python train.py --model="CTC audio transcriber" --dataset="melodies that start on their tonic, played by one synthesised instrument" --train_examples=26041 --gain_aug_db=10 --n_mels=64 --hop_length=160 --input="log_mel" --spec_augment=false --win_length=512 --tokenizer="char" --vocab_size=20 --arch="tc_resnet" --norm="groupnorm" --hidden_act="gelu" --weight_standardization=false --depths=[2, 2, 5, 2] --kernel_size=9 --stem="single" --widths=[128, 192, 288, 432] --init="kaiming_normal" --residual_init="scaled_by_depth" --optimizer="ademamix" --learning_rate=0.00085 --beta1=0.9 --beta2=0.98 --eps=1e-08 --beta3=0.9995 --alpha=4 --max_grad_norm=1.0 --max_steps=23100 --batch_size=64 --epochs=56.8 --lr_schedule="poly" --final_lr_fraction=0.01 --warmup_steps=2310 --weight_decay=0.05
Rows from block 7, named by matrix and row number. Rows with one number belong to one channel. Each number is 50 + 10 x the weight over the matrix's rms, rounded and kept within 0 to 99. All counts start at 0.
# convs0: first width-9 conv (model.blocks.7.convs.0.weight, 288x288x9), inputs 230-252, a 9 kernel for each
# convs1: second width-9 conv (model.blocks.7.convs.1.weight, 288x288x9, transposed), outputs 230-252, a 9 kernel for each
convs0.45:54 52 56 54 56 54 46 39 37 53 56 42 43 61 58 42 28 49 46 48 37 18 21 31 36 30 25 57 57 54 56 54 48 47 45 46 00 00 00 00 00 00 09 31 47 48 47 46 41 39 48 52 41 23 45 51 51 51 51 52 46 43 50 50 54 50 45 45 45 41 38 42 47 50 53 50 50 50 52 55 51 35 38 39 44 61 57 38 04 04 23 14 07 22 37 40 40 38 49 53 50 52 48 41 37 39 45 52 40 40 38 47 42 50 50 47 58 35 40 27 32 37 40 49 53 53 49 51 52 49 47 45 43 46 57 55 56 52 58 52 47 46 46 59 50 51 50 46 49 51 51 45 44 55 58 48 55 63 63 55 39 50 62 61 58 50 47 48 51 52 51 44 41 49 47 43 45 46 48 45 53 52 52 53 53 51 49 51 49 58 62 56 47 46 49 52 47 45 53 49 40 28 34 46 51 51 49
convs1.45:54 52 53 58 51 49 50 57 60 48 46 45 49 47 42 40 42 45 51 64 61 46 38 52 73 74 55 14 00 00 00 00 00 00 13 32 38 39 33 31 35 41 37 34 41 49 51 48 44 42 47 52 50 45 50 50 48 52 53 52 48 45 42 49 47 46 48 50 49 50 51 51 55 53 52 48 44 48 49 48 49 50 48 48 42 37 39 42 44 40 51 50 47 42 39 37 41 39 40 51 48 44 46 47 46 45 49 55 54 52 55 51 51 49 49 49 49 52 48 45 48 57 56 54 52 52 45 48 48 48 47 45 44 45 46 49 45 47 49 51 51 49 50 50 53 51 51 49 48 48 47 48 49 54 54 55 53 52 52 53 56 56 56 54 54 55 53 56 59 61 56 46 52 50 52 50 50 50 50 53 49 51 52 49 50 52 51 46 42 37 39 41 41 40 43 47 49 47 00 00 00 17 25 21 07 00 08
convs0.46:53 48 45 47 48 55 62 61 59 50 59 56 36 44 56 51 40 43 31 36 47 50 47 48 37 30 35 37 32 32 32 37 42 44 46 47 03 04 04 00 00 00 00 00 00 45 44 49 49 41 42 47 51 53 56 54 57 52 47 37 36 39 48 43 45 46 48 52 55 48 51 55 49 50 51 53 53 53 50 49 55 14 15 28 29 39 57 59 56 55 51 46 37 27 39 43 35 25 26 18 18 21 37 49 49 45 54 53 26 40 50 47 61 53 45 34 25 43 46 46 38 35 35 38 37 28 47 48 49 47 43 46 38 35 37 46 47 50 50 56 49 48 52 49 27 16 19 16 22 35 42 47 51 02 05 19 14 29 41 38 25 19 49 52 50 49 50 50 46 48 43 51 54 51 57 56 51 53 53 54 43 47 43 38 40 44 51 54 52 47 44 45 46 52 52 49 40 36 25 31 24 17 18 20 20 28 33
convs1.46:55 54 55 55 55 55 55 59 55 54 46 38 40 39 38 37 47 50 53 52 59 59 50 58 67 60 45 28 22 10 00 00 00 00 02 05 55 54 50 53 55 53 52 49 51 50 48 50 52 53 58 56 48 43 49 51 51 48 50 51 49 48 47 49 48 48 46 48 49 51 53 53 52 54 53 50 51 52 53 53 49 45 42 41 40 43 43 41 33 24 44 45 42 37 39 40 40 39 35 58 59 58 56 55 53 51 52 51 49 49 51 52 51 50 52 54 53 60 62 60 58 59 54 48 46 48 47 45 45 49 51 52 53 54 53 49 51 52 52 50 48 48 49 50 53 53 53 53 53 52 51 51 50 51 50 49 47 47 47 45 46 47 56 56 55 54 55 54 52 51 53 54 54 55 52 49 52 53 59 54 45 43 42 42 42 40 41 42 43 41 39 40 41 40 42 43 40 36 20 25 15 11 01 00 06 30 38
convs0.47:40 45 44 37 34 37 44 47 49 51 56 58 40 24 35 47 59 57 68 66 55 45 31 25 30 39 29 50 48 48 48 49 54 56 56 54 44 34 26 18 13 12 08 17 20 58 58 56 57 59 53 54 57 55 59 54 54 52 49 50 44 43 43 49 48 46 44 45 50 52 51 45 45 45 44 46 46 44 45 45 48 36 51 57 44 00 00 00 00 00 55 66 69 52 31 33 47 67 79 44 40 39 36 43 48 55 51 52 50 52 65 69 69 65 55 59 56 51 53 51 50 42 41 48 57 51 53 56 57 50 38 40 44 45 51 41 40 50 56 56 53 43 41 47 41 39 33 32 36 45 52 52 46 56 58 58 52 42 46 58 60 51 44 39 37 40 42 39 41 42 45 42 44 46 45 47 44 44 43 44 52 51 50 51 51 44 37 29 20 39 40 44 39 36 40 42 43 45 50 57 59 48 44 47 46 47 60
convs1.47:66 66 67 60 58 59 64 64 60 37 39 46 46 43 44 49 48 46 59 56 44 38 37 43 39 39 40 00 00 03 00 02 03 24 41 34 26 31 30 33 41 46 46 44 45 57 58 54 55 59 61 56 52 52 50 47 53 58 55 52 51 49 49 51 49 48 47 47 46 46 47 47 51 54 54 53 50 51 52 54 52 57 60 51 35 29 35 43 48 48 25 30 33 29 28 26 31 35 36 53 53 54 57 58 57 58 60 59 52 51 49 48 48 49 49 48 48 50 56 62 64 63 61 59 57 57 45 46 46 48 43 42 40 41 41 47 50 52 52 49 49 51 52 51 52 54 55 54 53 54 54 54 54 43 45 46 46 43 41 44 46 47 67 68 69 71 72 71 67 62 62 49 49 47 45 47 48 51 53 53 42 42 41 44 47 50 50 49 47 54 53 49 48 53 56 53 47 41 00 00 00 00 00 00 00 00 00
convs0.48:56 50 49 51 64 59 51 50 56 39 18 00 53 49 43 38 30 37 46 48 26 41 48 40 37 38 42 55 57 53 54 46 45 47 46 49 41 35 35 40 15 22 24 19 10 47 60 52 43 54 54 53 49 50 47 41 44 64 62 59 56 54 54 53 53 47 56 58 57 50 49 47 42 51 48 45 51 43 40 46 47 74 65 22 37 56 55 56 42 33 53 33 26 56 57 54 59 58 55 41 24 49 45 39 39 30 34 35 42 26 26 57 46 53 41 32 38 40 41 44 48 39 21 25 42 43 42 34 34 61 60 46 43 44 44 44 30 38 63 39 39 39 37 46 47 41 25 35 45 46 46 40 38 44 31 09 56 52 45 42 43 43 49 47 53 53 58 57 56 61 49 52 53 62 32 55 57 47 46 44 49 52 51 49 46 47 48 47 44 51 44 33 46 50 54 47 40 45 43 33 32 45 56 56 50 44 34
convs1.48:51 50 48 50 49 46 40 41 54 50 52 51 46 50 51 47 45 49 51 53 50 49 40 38 46 61 56 52 42 43 51 51 52 41 38 55 51 51 48 48 51 51 51 50 48 52 51 51 48 48 47 49 53 48 49 50 49 51 50 50 52 48 48 50 48 48 48 48 49 48 48 49 50 48 50 49 50 49 46 47 49 51 50 50 50 50 51 48 53 54 48 51 51 52 51 48 45 45 48 51 51 49 49 50 51 51 48 49 49 51 51 52 52 50 51 51 51 48 48 51 50 53 54 52 50 49 51 49 50 49 48 50 46 50 51 51 49 46 47 48 51 47 48 47 51 49 49 51 52 51 49 49 49 52 51 51 50 49 50 48 48 50 50 50 52 51 49 52 48 50 52 51 51 50 53 55 43 49 45 49 49 49 47 47 51 53 53 50 49 52 51 49 49 46 46 46 51 49 35 43 44 46 44 37 43 43 53
convs0.49:43 45 48 49 49 51 52 50 46 26 25 27 30 27 26 32 30 31 38 39 42 49 51 47 46 45 50 29 33 37 44 51 52 52 50 49 54 52 48 46 43 44 40 37 35 41 42 40 44 49 44 47 50 55 39 41 44 51 53 46 51 52 53 44 42 41 44 48 49 52 50 48 38 40 43 49 54 52 50 51 51 11 14 17 22 20 20 21 23 31 38 38 42 42 41 34 30 29 27 41 42 43 45 47 46 49 53 58 20 25 29 36 40 35 27 20 22 58 60 67 74 79 72 62 47 39 41 47 51 55 56 50 48 48 52 53 51 51 50 43 47 48 39 37 22 27 34 38 42 42 49 53 56 52 46 43 46 43 39 44 43 44 52 49 47 47 48 51 54 56 57 52 57 54 53 59 60 59 61 60 44 46 46 47 47 46 48 48 49 36 35 38 43 50 47 49 49 53 22 29 37 43 47 45 47 46 43
convs1.49:50 52 52 51 48 47 48 49 48 52 53 51 49 47 47 47 47 46 50 51 49 49 49 52 54 51 48 53 53 53 54 51 49 49 52 52 52 51 51 51 52 52 51 51 51 49 48 47 46 46 48 48 48 47 47 47 48 49 50 51 50 50 51 49 49 51 51 50 49 48 49 49 50 50 50 50 50 49 49 51 49 49 52 51 50 49 51 52 52 51 49 51 53 53 52 52 54 54 52 47 49 51 53 53 53 52 51 51 50 50 50 49 50 51 52 51 51 50 50 49 50 50 51 51 52 52 51 51 52 51 51 50 50 49 49 49 51 52 54 55 52 50 48 48 46 47 47 47 47 48 49 49 50 50 51 52 52 51 50 51 51 51 50 50 49 49 49 49 50 50 51 48 50 51 50 49 49 50 51 51 50 49 50 50 50 50 51 51 52 48 49 49 49 49 50 51 51 52 62 61 59 56 55 54 54 55 56
convs0.50:45 45 45 47 51 48 44 48 49 57 54 59 62 57 54 51 46 53 49 44 40 42 43 41 49 50 51 45 46 45 45 46 47 49 48 48 73 63 55 48 40 37 35 35 46 41 43 44 43 44 46 49 56 56 45 38 32 30 31 40 42 44 50 45 45 47 47 42 36 35 37 44 50 49 45 46 45 43 45 48 46 49 41 29 28 25 19 29 26 34 53 48 48 39 31 41 49 48 52 56 53 52 46 44 42 40 45 48 66 63 66 67 62 61 56 58 65 51 51 47 51 51 53 54 55 57 48 45 48 49 47 46 49 47 51 52 49 52 50 47 48 48 47 54 56 57 55 58 57 57 59 59 61 54 43 42 49 47 52 49 46 50 48 47 46 47 48 49 50 52 49 45 47 42 41 40 40 37 41 42 52 51 50 49 50 48 45 45 44 53 51 53 58 56 54 46 45 51 53 55 60 58 59 55 51 51 54
convs1.50:54 52 50 51 54 56 53 45 46 42 42 38 32 40 56 59 53 49 45 38 35 44 62 66 69 72 74 00 00 00 00 00 00 00 00 00 40 37 43 49 52 54 53 56 62 50 51 48 53 56 50 49 53 57 53 52 54 56 51 52 55 55 54 47 46 44 44 43 43 44 44 44 52 54 56 56 56 56 53 53 54 29 24 22 20 22 26 27 29 32 28 30 31 27 27 27 25 28 29 54 55 54 52 49 49 54 56 55 45 45 44 45 48 47 46 46 47 71 67 66 65 65 63 65 68 68 54 47 48 44 44 47 46 43 44 46 48 49 49 50 53 55 54 54 48 47 46 45 48 49 50 50 50 41 41 42 42 43 49 50 49 47 55 52 50 53 56 58 59 58 60 51 53 47 48 51 53 55 53 50 40 39 43 46 49 51 52 51 52 48 45 44 46 48 48 47 43 46 00 00 00 00 00 00 00 00 00
convs0.51:53 47 46 49 47 46 46 50 52 66 58 61 55 52 46 37 38 52 54 51 53 55 54 49 46 46 52 45 48 55 56 55 54 51 52 51 57 55 58 53 48 43 46 46 56 47 50 46 51 52 48 50 52 52 55 61 66 58 53 51 47 47 50 60 57 58 58 57 54 52 51 53 55 56 53 48 42 43 46 45 42 49 43 55 56 51 49 41 30 42 47 50 52 54 55 50 45 41 51 51 56 55 56 57 52 49 49 46 54 44 40 35 37 36 33 40 47 51 47 48 42 36 41 42 42 53 55 58 58 51 49 50 52 52 59 40 40 47 41 38 42 44 56 53 60 54 56 56 53 51 47 41 42 55 56 69 66 63 53 39 36 48 47 45 45 43 44 45 44 41 42 54 54 44 50 55 49 47 51 48 53 53 55 52 51 52 51 47 47 53 53 55 58 56 52 48 46 49 68 65 58 58 61 61 59 57 61
convs1.51:43 39 40 45 47 41 38 43 50 32 23 26 24 30 32 28 34 35 33 41 58 58 50 35 32 42 61 10 00 00 00 03 25 28 05 00 50 43 37 23 21 36 51 53 47 48 54 56 50 44 44 44 49 50 46 48 44 40 42 41 42 43 43 42 47 47 49 50 51 51 48 46 48 46 45 48 48 48 49 49 49 39 39 43 48 46 43 43 39 36 33 28 34 45 46 47 46 43 45 53 53 52 53 56 57 54 49 45 54 54 56 57 54 52 49 50 52 57 54 51 49 47 47 54 54 53 45 43 41 44 48 51 53 49 45 52 50 47 46 46 51 53 49 49 49 51 51 49 48 46 45 47 49 50 49 49 55 57 57 55 51 53 51 53 59 61 57 59 64 66 67 44 43 45 50 58 55 48 53 53 52 55 56 52 52 49 50 49 48 46 50 53 50 44 40 36 34 39 30 16 00 00 00 00 03 01 00
convs0.52:37 41 39 40 40 41 43 44 45 52 53 50 44 43 44 43 43 39 42 45 48 53 61 63 56 51 47 57 55 53 52 51 49 50 51 54 53 49 51 52 59 60 60 58 55 50 46 43 42 42 42 37 39 44 24 17 14 17 24 29 36 41 41 54 55 58 62 65 65 61 59 56 50 51 49 49 45 46 47 46 48 63 68 74 77 77 80 78 72 60 34 36 31 22 19 22 26 26 27 54 53 52 51 50 52 50 48 43 42 33 23 19 23 19 30 34 35 54 54 59 57 56 54 52 50 45 39 41 42 43 41 48 50 48 43 54 55 51 50 51 50 51 53 52 47 48 47 43 43 43 45 45 47 43 42 43 42 47 46 46 44 41 47 48 51 52 54 56 56 54 52 49 50 55 53 53 54 53 54 55 47 47 46 43 46 46 47 52 56 52 55 56 58 57 58 59 59 55 41 48 52 54 53 53 52 51 49
convs1.52:47 47 48 48 47 47 47 49 50 48 47 48 48 49 49 48 48 46 52 53 52 51 50 49 49 48 50 52 52 52 53 55 57 60 59 55 49 49 48 49 49 50 49 48 48 52 52 52 52 52 51 51 49 50 53 52 51 50 50 49 48 48 48 48 49 50 52 52 53 52 52 52 49 50 50 50 51 51 50 50 50 48 49 50 51 51 51 49 48 48 54 54 54 53 53 53 52 50 50 48 49 49 51 51 52 52 53 52 51 51 48 46 45 44 44 45 46 50 50 50 50 50 50 50 51 52 48 48 49 52 52 52 51 50 50 50 51 50 51 51 50 50 50 50 44 45 43 43 43 44 44 45 47 51 52 52 53 53 52 50 50 51 53 53 52 51 51 50 50 50 52 49 50 51 50 51 50 49 49 49 48 47 46 46 46 46 47 48 49 50 51 51 50 49 48 48 49 50 51 51 53 52 49 46 47 49 50
convs0.53:46 52 56 52 49 42 49 50 46 36 46 50 47 24 37 54 46 44 49 39 41 45 32 26 42 50 45 50 52 53 56 55 55 54 48 46 54 57 58 58 50 48 40 38 45 39 35 30 48 56 40 39 49 55 39 41 45 44 40 57 61 61 58 44 47 47 50 48 53 59 57 56 36 39 37 39 43 40 41 43 43 47 47 55 49 27 21 44 49 48 42 48 63 60 41 43 58 54 48 55 52 52 39 37 50 41 41 40 51 54 63 62 39 50 47 43 44 52 41 42 44 49 58 59 59 64 45 45 42 38 35 47 60 56 53 47 50 51 42 15 63 61 47 49 44 47 52 54 48 45 48 47 45 43 47 51 48 23 33 44 42 47 51 44 45 42 39 40 39 45 51 39 49 51 44 56 43 38 53 50 56 50 44 44 44 41 42 45 49 41 46 45 47 44 45 49 46 44 43 50 47 42 41 43 51 52 49
convs1.53:51 54 52 54 51 48 51 52 55 46 50 50 50 46 47 51 51 49 53 55 48 44 46 49 49 53 57 61 60 53 53 46 46 47 44 47 51 52 52 51 49 47 44 45 47 51 49 51 48 51 50 48 48 49 52 54 52 52 50 48 48 44 45 51 50 50 50 47 48 49 48 49 50 49 48 48 49 48 47 50 49 49 45 46 44 39 44 47 50 52 49 50 51 51 50 49 49 51 48 50 52 52 53 54 51 52 52 52 51 51 51 50 50 51 51 50 49 52 49 50 50 51 53 54 52 51 52 50 51 53 53 52 50 48 50 49 49 50 51 49 52 49 51 50 46 47 48 47 48 50 52 53 52 54 52 51 49 49 49 49 51 50 52 48 48 50 49 52 53 53 53 50 53 45 47 50 45 49 50 50 50 50 51 50 49 50 53 53 53 51 51 52 52 50 50 50 51 51 50 52 51 51 53 49 50 50 53
convs0.54:55 52 52 43 49 50 47 46 49 50 49 39 52 49 48 53 51 47 43 49 45 49 54 43 40 46 46 41 48 51 57 55 52 52 51 53 44 41 44 51 43 37 41 44 42 57 61 61 51 53 55 54 55 60 52 51 47 52 43 38 38 37 40 48 52 54 60 61 57 49 44 45 56 61 56 56 64 62 56 58 53 38 40 23 49 75 75 72 65 54 62 61 55 62 61 49 49 50 47 50 43 49 57 54 51 46 43 41 50 51 45 59 50 46 47 45 48 48 44 45 49 49 43 43 47 48 41 46 48 64 64 53 47 45 41 41 46 50 63 46 43 53 48 46 50 53 49 46 52 52 51 50 52 49 49 35 53 48 37 38 42 46 55 52 51 53 53 53 52 56 50 47 44 58 47 52 52 49 46 48 47 47 49 45 40 43 47 48 47 51 46 43 48 49 53 49 44 42 40 37 40 45 50 51 58 57 48
convs1.54:54 53 49 49 48 45 43 46 54 49 51 48 45 46 42 44 46 52 51 54 52 51 45 43 58 61 52 54 51 49 54 55 54 49 50 54 47 49 50 50 51 49 47 50 52 50 49 50 50 50 50 53 52 50 53 52 52 47 47 50 52 49 50 54 50 49 49 49 49 50 50 51 52 49 48 47 49 49 47 48 48 51 50 50 51 52 52 50 53 54 50 53 51 49 50 49 49 54 55 50 48 46 46 49 51 50 48 47 48 51 49 47 45 41 46 49 50 45 46 48 46 49 51 51 48 45 49 49 50 48 49 50 44 45 49 51 51 47 48 50 50 47 48 49 52 50 49 51 51 49 47 48 48 51 50 49 47 46 46 47 48 49 47 47 49 48 47 47 45 45 47 50 51 51 54 52 48 48 46 50 48 47 46 48 50 50 52 50 48 50 50 49 49 50 50 51 52 50 50 55 55 57 55 57 59 59 65
convs0.55:56 52 50 49 49 49 43 42 50 59 51 44 43 47 46 44 42 47 56 59 47 46 53 61 57 51 46 53 54 56 54 52 52 52 48 48 55 55 54 53 54 58 63 66 69 45 46 52 54 55 60 56 53 49 52 54 56 56 60 53 47 47 49 53 53 51 53 50 52 49 51 53 56 60 62 61 58 54 53 53 53 82 77 66 61 65 71 71 77 69 56 48 48 43 42 48 54 59 61 60 57 52 49 41 41 41 44 45 58 54 48 45 52 52 53 47 47 50 51 46 38 39 47 54 51 53 44 41 40 44 48 50 40 34 36 49 50 52 51 45 44 53 56 56 68 62 56 50 45 38 38 39 43 55 46 41 43 51 51 49 48 48 56 55 52 46 45 46 47 47 43 52 51 53 52 45 44 45 43 44 58 60 57 57 57 61 59 61 59 53 51 47 46 48 51 50 49 47 53 52 48 39 39 45 47 50 47
convs1.55:57 56 57 57 56 54 50 51 51 56 55 53 54 52 52 51 52 50 46 45 51 52 51 50 53 48 39 52 53 49 47 45 46 46 48 49 52 53 53 51 48 47 48 48 49 49 50 50 47 46 46 49 49 48 52 53 53 51 50 51 50 49 49 49 49 51 52 52 51 50 50 50 53 52 52 51 50 50 49 50 51 50 49 49 48 48 48 48 49 48 53 54 53 51 47 47 48 49 48 49 49 48 49 49 49 48 50 54 53 52 52 53 54 54 52 51 50 47 47 46 49 52 54 54 53 54 51 50 50 53 55 53 51 51 52 50 50 49 49 50 49 47 47 48 52 52 51 51 51 51 50 51 51 52 52 52 51 49 48 48 48 48 51 49 47 47 50 51 51 51 49 48 48 52 51 48 50 49 51 51 47 48 50 51 50 50 51 52 52 47 48 49 50 51 51 49 49 49 42 41 47 55 58 57 50 46 47
convs0.56:58 53 51 52 52 52 51 56 57 54 53 57 61 60 56 48 48 50 55 47 49 54 57 60 56 51 45 63 58 58 56 55 55 55 53 53 58 57 55 56 56 55 56 56 57 46 45 48 51 55 57 53 47 46 44 43 48 52 51 46 46 46 46 54 48 46 46 44 46 47 47 47 49 45 43 39 38 41 48 49 50 60 49 47 46 48 49 51 66 79 46 45 52 61 63 66 59 56 50 51 44 42 42 44 42 42 51 53 49 50 56 61 66 66 61 61 60 46 48 49 48 46 49 52 55 61 49 49 49 51 54 57 57 56 55 52 53 56 48 48 51 58 61 56 68 66 60 60 56 58 60 60 57 57 55 60 69 73 73 65 65 60 50 49 41 38 34 37 40 42 47 47 46 44 47 46 47 45 48 47 56 56 53 49 46 46 47 49 53 51 50 47 48 50 54 55 54 50 56 56 55 55 56 52 48 45 45
convs1.56:54 52 50 50 52 50 48 47 47 51 48 47 48 50 52 52 49 49 50 51 55 57 56 49 42 44 50 43 44 42 42 44 47 50 50 50 45 45 46 46 48 50 51 51 50 50 50 50 51 51 50 50 51 51 47 49 50 51 51 51 53 52 52 49 50 50 51 51 50 50 49 49 53 53 53 53 52 51 52 52 52 51 49 50 51 51 50 49 48 50 44 44 47 49 50 51 52 49 48 52 54 55 54 54 52 52 52 52 51 50 50 50 51 52 52 51 52 50 51 51 51 50 51 52 52 52 49 49 48 48 48 48 48 47 46 51 51 50 49 48 49 50 48 48 49 49 49 50 50 51 52 51 51 53 53 52 52 51 51 50 50 50 55 56 56 55 54 54 55 55 55 49 49 50 51 52 52 51 50 49 52 51 51 50 49 50 49 49 50 51 50 51 51 51 50 49 49 51 41 39 38 38 41 43 41 42 43
convs0.57:39 37 35 35 40 44 48 52 51 37 36 38 48 55 63 63 58 53 41 41 41 44 41 41 46 47 46 42 47 50 58 61 56 54 50 47 51 53 52 49 48 51 54 56 52 44 44 42 45 48 49 52 60 61 42 41 43 46 48 56 58 59 61 54 52 51 52 50 49 47 46 42 45 50 51 52 46 48 43 48 48 73 73 70 61 51 47 48 44 41 43 39 38 40 52 59 58 57 56 43 42 46 48 48 48 51 46 48 44 44 45 47 47 47 51 49 49 48 56 58 56 53 53 58 62 59 47 49 49 44 46 53 51 50 50 55 51 47 52 55 49 44 42 41 42 44 47 50 51 55 57 55 52 48 50 53 58 58 62 60 56 49 47 50 53 54 50 50 45 45 46 44 46 45 44 49 50 49 50 50 55 57 61 58 56 49 47 47 46 55 55 57 57 56 57 52 50 50 47 45 46 47 48 49 51 54 53
convs1.57:54 52 51 50 48 48 48 46 45 45 42 44 44 44 44 45 47 48 56 56 51 45 48 50 50 51 50 19 18 27 24 16 08 03 13 17 45 45 45 44 45 47 47 48 51 47 48 46 46 48 48 48 48 49 48 47 50 51 50 48 51 51 51 51 51 50 48 47 47 49 48 49 52 52 49 49 50 51 52 52 53 49 48 47 46 49 53 53 54 52 44 45 48 46 47 47 47 44 42 55 56 58 59 56 52 51 52 53 50 51 50 51 52 49 50 49 48 46 49 52 53 54 54 55 56 56 47 50 51 49 48 49 47 48 47 48 47 47 46 45 47 48 52 52 52 53 53 50 47 45 44 46 50 51 48 48 45 45 48 53 54 52 54 56 55 57 58 55 56 59 58 52 50 49 50 49 50 51 51 50 50 50 49 51 53 53 51 51 51 54 53 48 46 47 48 49 51 52 08 11 12 10 03 07 10 10 07
convs0.58:56 54 50 47 46 48 47 47 43 68 68 62 49 48 53 56 54 56 59 58 63 56 51 61 71 71 71 47 49 46 47 50 47 49 51 50 52 50 51 48 48 49 49 46 47 51 49 49 50 44 46 51 51 46 41 44 44 38 41 45 46 46 45 53 54 54 57 58 59 57 52 48 68 65 68 67 61 61 64 64 61 57 59 63 60 61 73 71 64 62 53 57 52 42 41 48 50 45 49 60 66 62 64 67 63 62 61 68 56 52 50 46 53 54 57 50 55 56 57 57 53 46 50 54 50 47 43 48 45 43 39 43 47 45 52 48 51 52 51 51 48 46 51 55 50 53 55 53 54 56 56 50 47 41 45 48 41 38 44 40 31 35 49 51 49 49 47 45 42 35 37 52 53 49 50 49 47 45 49 51 45 45 47 50 51 53 51 49 44 42 44 42 42 39 41 39 38 37 57 56 49 43 44 48 52 55 56
convs1.58:49 48 48 48 47 46 46 50 52 47 47 48 49 48 47 45 44 47 50 49 48 44 41 44 50 54 55 56 54 55 55 54 54 55 60 60 55 54 54 54 54 53 54 53 54 51 52 52 51 50 51 50 49 50 51 50 49 48 48 48 47 48 49 47 46 46 47 48 47 48 48 48 52 52 51 51 51 50 50 50 49 50 51 50 51 52 50 48 48 49 50 51 51 54 53 53 51 52 51 49 48 48 49 50 50 50 51 51 47 48 50 50 49 49 49 49 51 48 47 47 47 47 48 48 49 51 55 54 53 54 53 52 53 54 54 52 50 49 48 49 48 49 48 47 51 50 51 51 52 52 52 51 51 49 50 50 50 49 49 48 48 50 51 49 51 53 52 51 50 50 49 52 52 52 51 52 54 52 51 51 52 52 52 52 53 51 50 49 50 56 54 53 51 50 49 49 48 50 45 47 45 45 43 40 39 43 48
convs0.59:51 51 53 51 52 52 47 42 43 49 50 39 42 43 39 38 51 55 44 47 48 47 52 48 35 34 38 46 48 47 48 45 42 43 46 49 35 39 38 43 41 37 34 41 44 55 49 48 47 48 51 50 50 55 40 45 42 44 50 48 47 55 55 50 50 50 50 53 55 52 49 43 60 63 60 58 57 58 54 54 56 50 57 55 56 67 64 57 55 52 42 39 33 35 47 49 49 58 61 49 45 43 45 45 47 47 46 44 45 47 41 46 46 44 47 55 54 46 47 46 42 42 42 41 43 45 53 56 57 55 51 49 44 44 42 45 46 40 47 50 48 57 63 58 43 42 36 31 34 37 40 47 54 37 39 40 50 56 48 40 45 55 46 44 44 46 47 54 50 46 47 63 53 55 49 42 41 42 42 51 46 45 47 49 45 46 51 54 52 44 42 46 52 52 52 53 54 60 46 44 48 53 54 50 48 50 49
convs1.59:52 50 49 50 50 52 52 48 47 49 48 47 49 51 52 54 54 55 51 48 51 52 50 53 55 49 45 40 39 38 41 42 42 41 44 43 51 52 52 50 49 48 50 52 52 49 49 50 50 49 49 51 49 50 55 55 53 51 51 51 47 46 49 48 48 49 49 50 51 50 50 49 52 52 52 51 50 50 51 49 47 48 49 49 49 50 50 51 51 48 49 50 50 49 47 46 47 49 49 50 49 50 48 49 50 50 52 52 51 51 50 51 50 48 49 47 47 56 54 52 52 53 52 51 51 51 52 52 52 52 53 54 55 56 52 53 53 51 52 53 51 51 54 53 53 53 51 49 48 48 47 48 48 50 50 51 50 48 49 50 51 50 52 51 51 52 51 49 50 52 51 48 51 52 52 51 54 54 51 53 51 51 51 50 50 51 49 48 49 53 54 53 54 53 52 52 50 48 43 37 36 36 41 47 47 44 41
convs0.60:40 42 46 48 45 43 41 49 54 35 39 44 47 52 51 54 59 61 35 32 35 40 47 51 49 52 50 58 60 59 60 56 46 39 39 38 47 47 47 48 48 49 48 49 50 55 53 54 51 50 56 56 52 52 42 42 44 45 49 51 56 59 57 44 45 45 49 49 52 57 58 57 44 40 42 40 45 46 45 42 43 53 52 49 47 46 45 44 50 50 54 54 54 55 54 43 37 41 45 54 55 49 47 46 45 47 46 44 30 37 42 47 52 53 55 56 59 49 47 47 49 51 51 50 54 49 49 45 48 52 55 49 47 50 51 47 51 49 48 51 47 50 48 40 50 50 49 51 51 48 45 46 49 51 52 49 47 49 46 46 49 53 55 52 51 53 55 53 48 53 52 51 46 49 51 47 49 50 42 45 53 55 51 49 50 53 56 51 45 47 50 51 51 55 55 51 46 46 44 45 45 48 51 48 51 54 59
convs1.60:54 56 53 48 49 51 52 50 49 50 52 50 48 46 48 49 49 48 53 51 49 50 52 54 54 53 54 55 60 59 56 56 59 58 54 51 50 50 50 50 49 48 47 46 46 51 47 45 46 48 49 49 49 49 51 51 50 50 49 49 50 50 49 51 52 51 49 48 49 51 52 52 50 49 47 45 44 44 45 46 47 51 52 50 50 50 50 51 51 49 51 52 50 47 47 50 50 50 49 50 53 56 56 54 50 51 51 50 50 50 51 51 49 50 50 48 49 48 48 48 48 48 48 46 45 42 51 50 47 48 50 52 53 52 50 54 52 52 53 53 52 52 51 51 52 51 50 48 49 49 49 49 49 53 53 52 49 49 50 51 50 49 50 47 44 46 47 48 47 46 46 49 50 51 49 48 52 52 51 49 49 51 52 53 52 51 50 51 51 54 51 49 50 49 50 49 48 49 57 56 54 53 54 55 57 55 52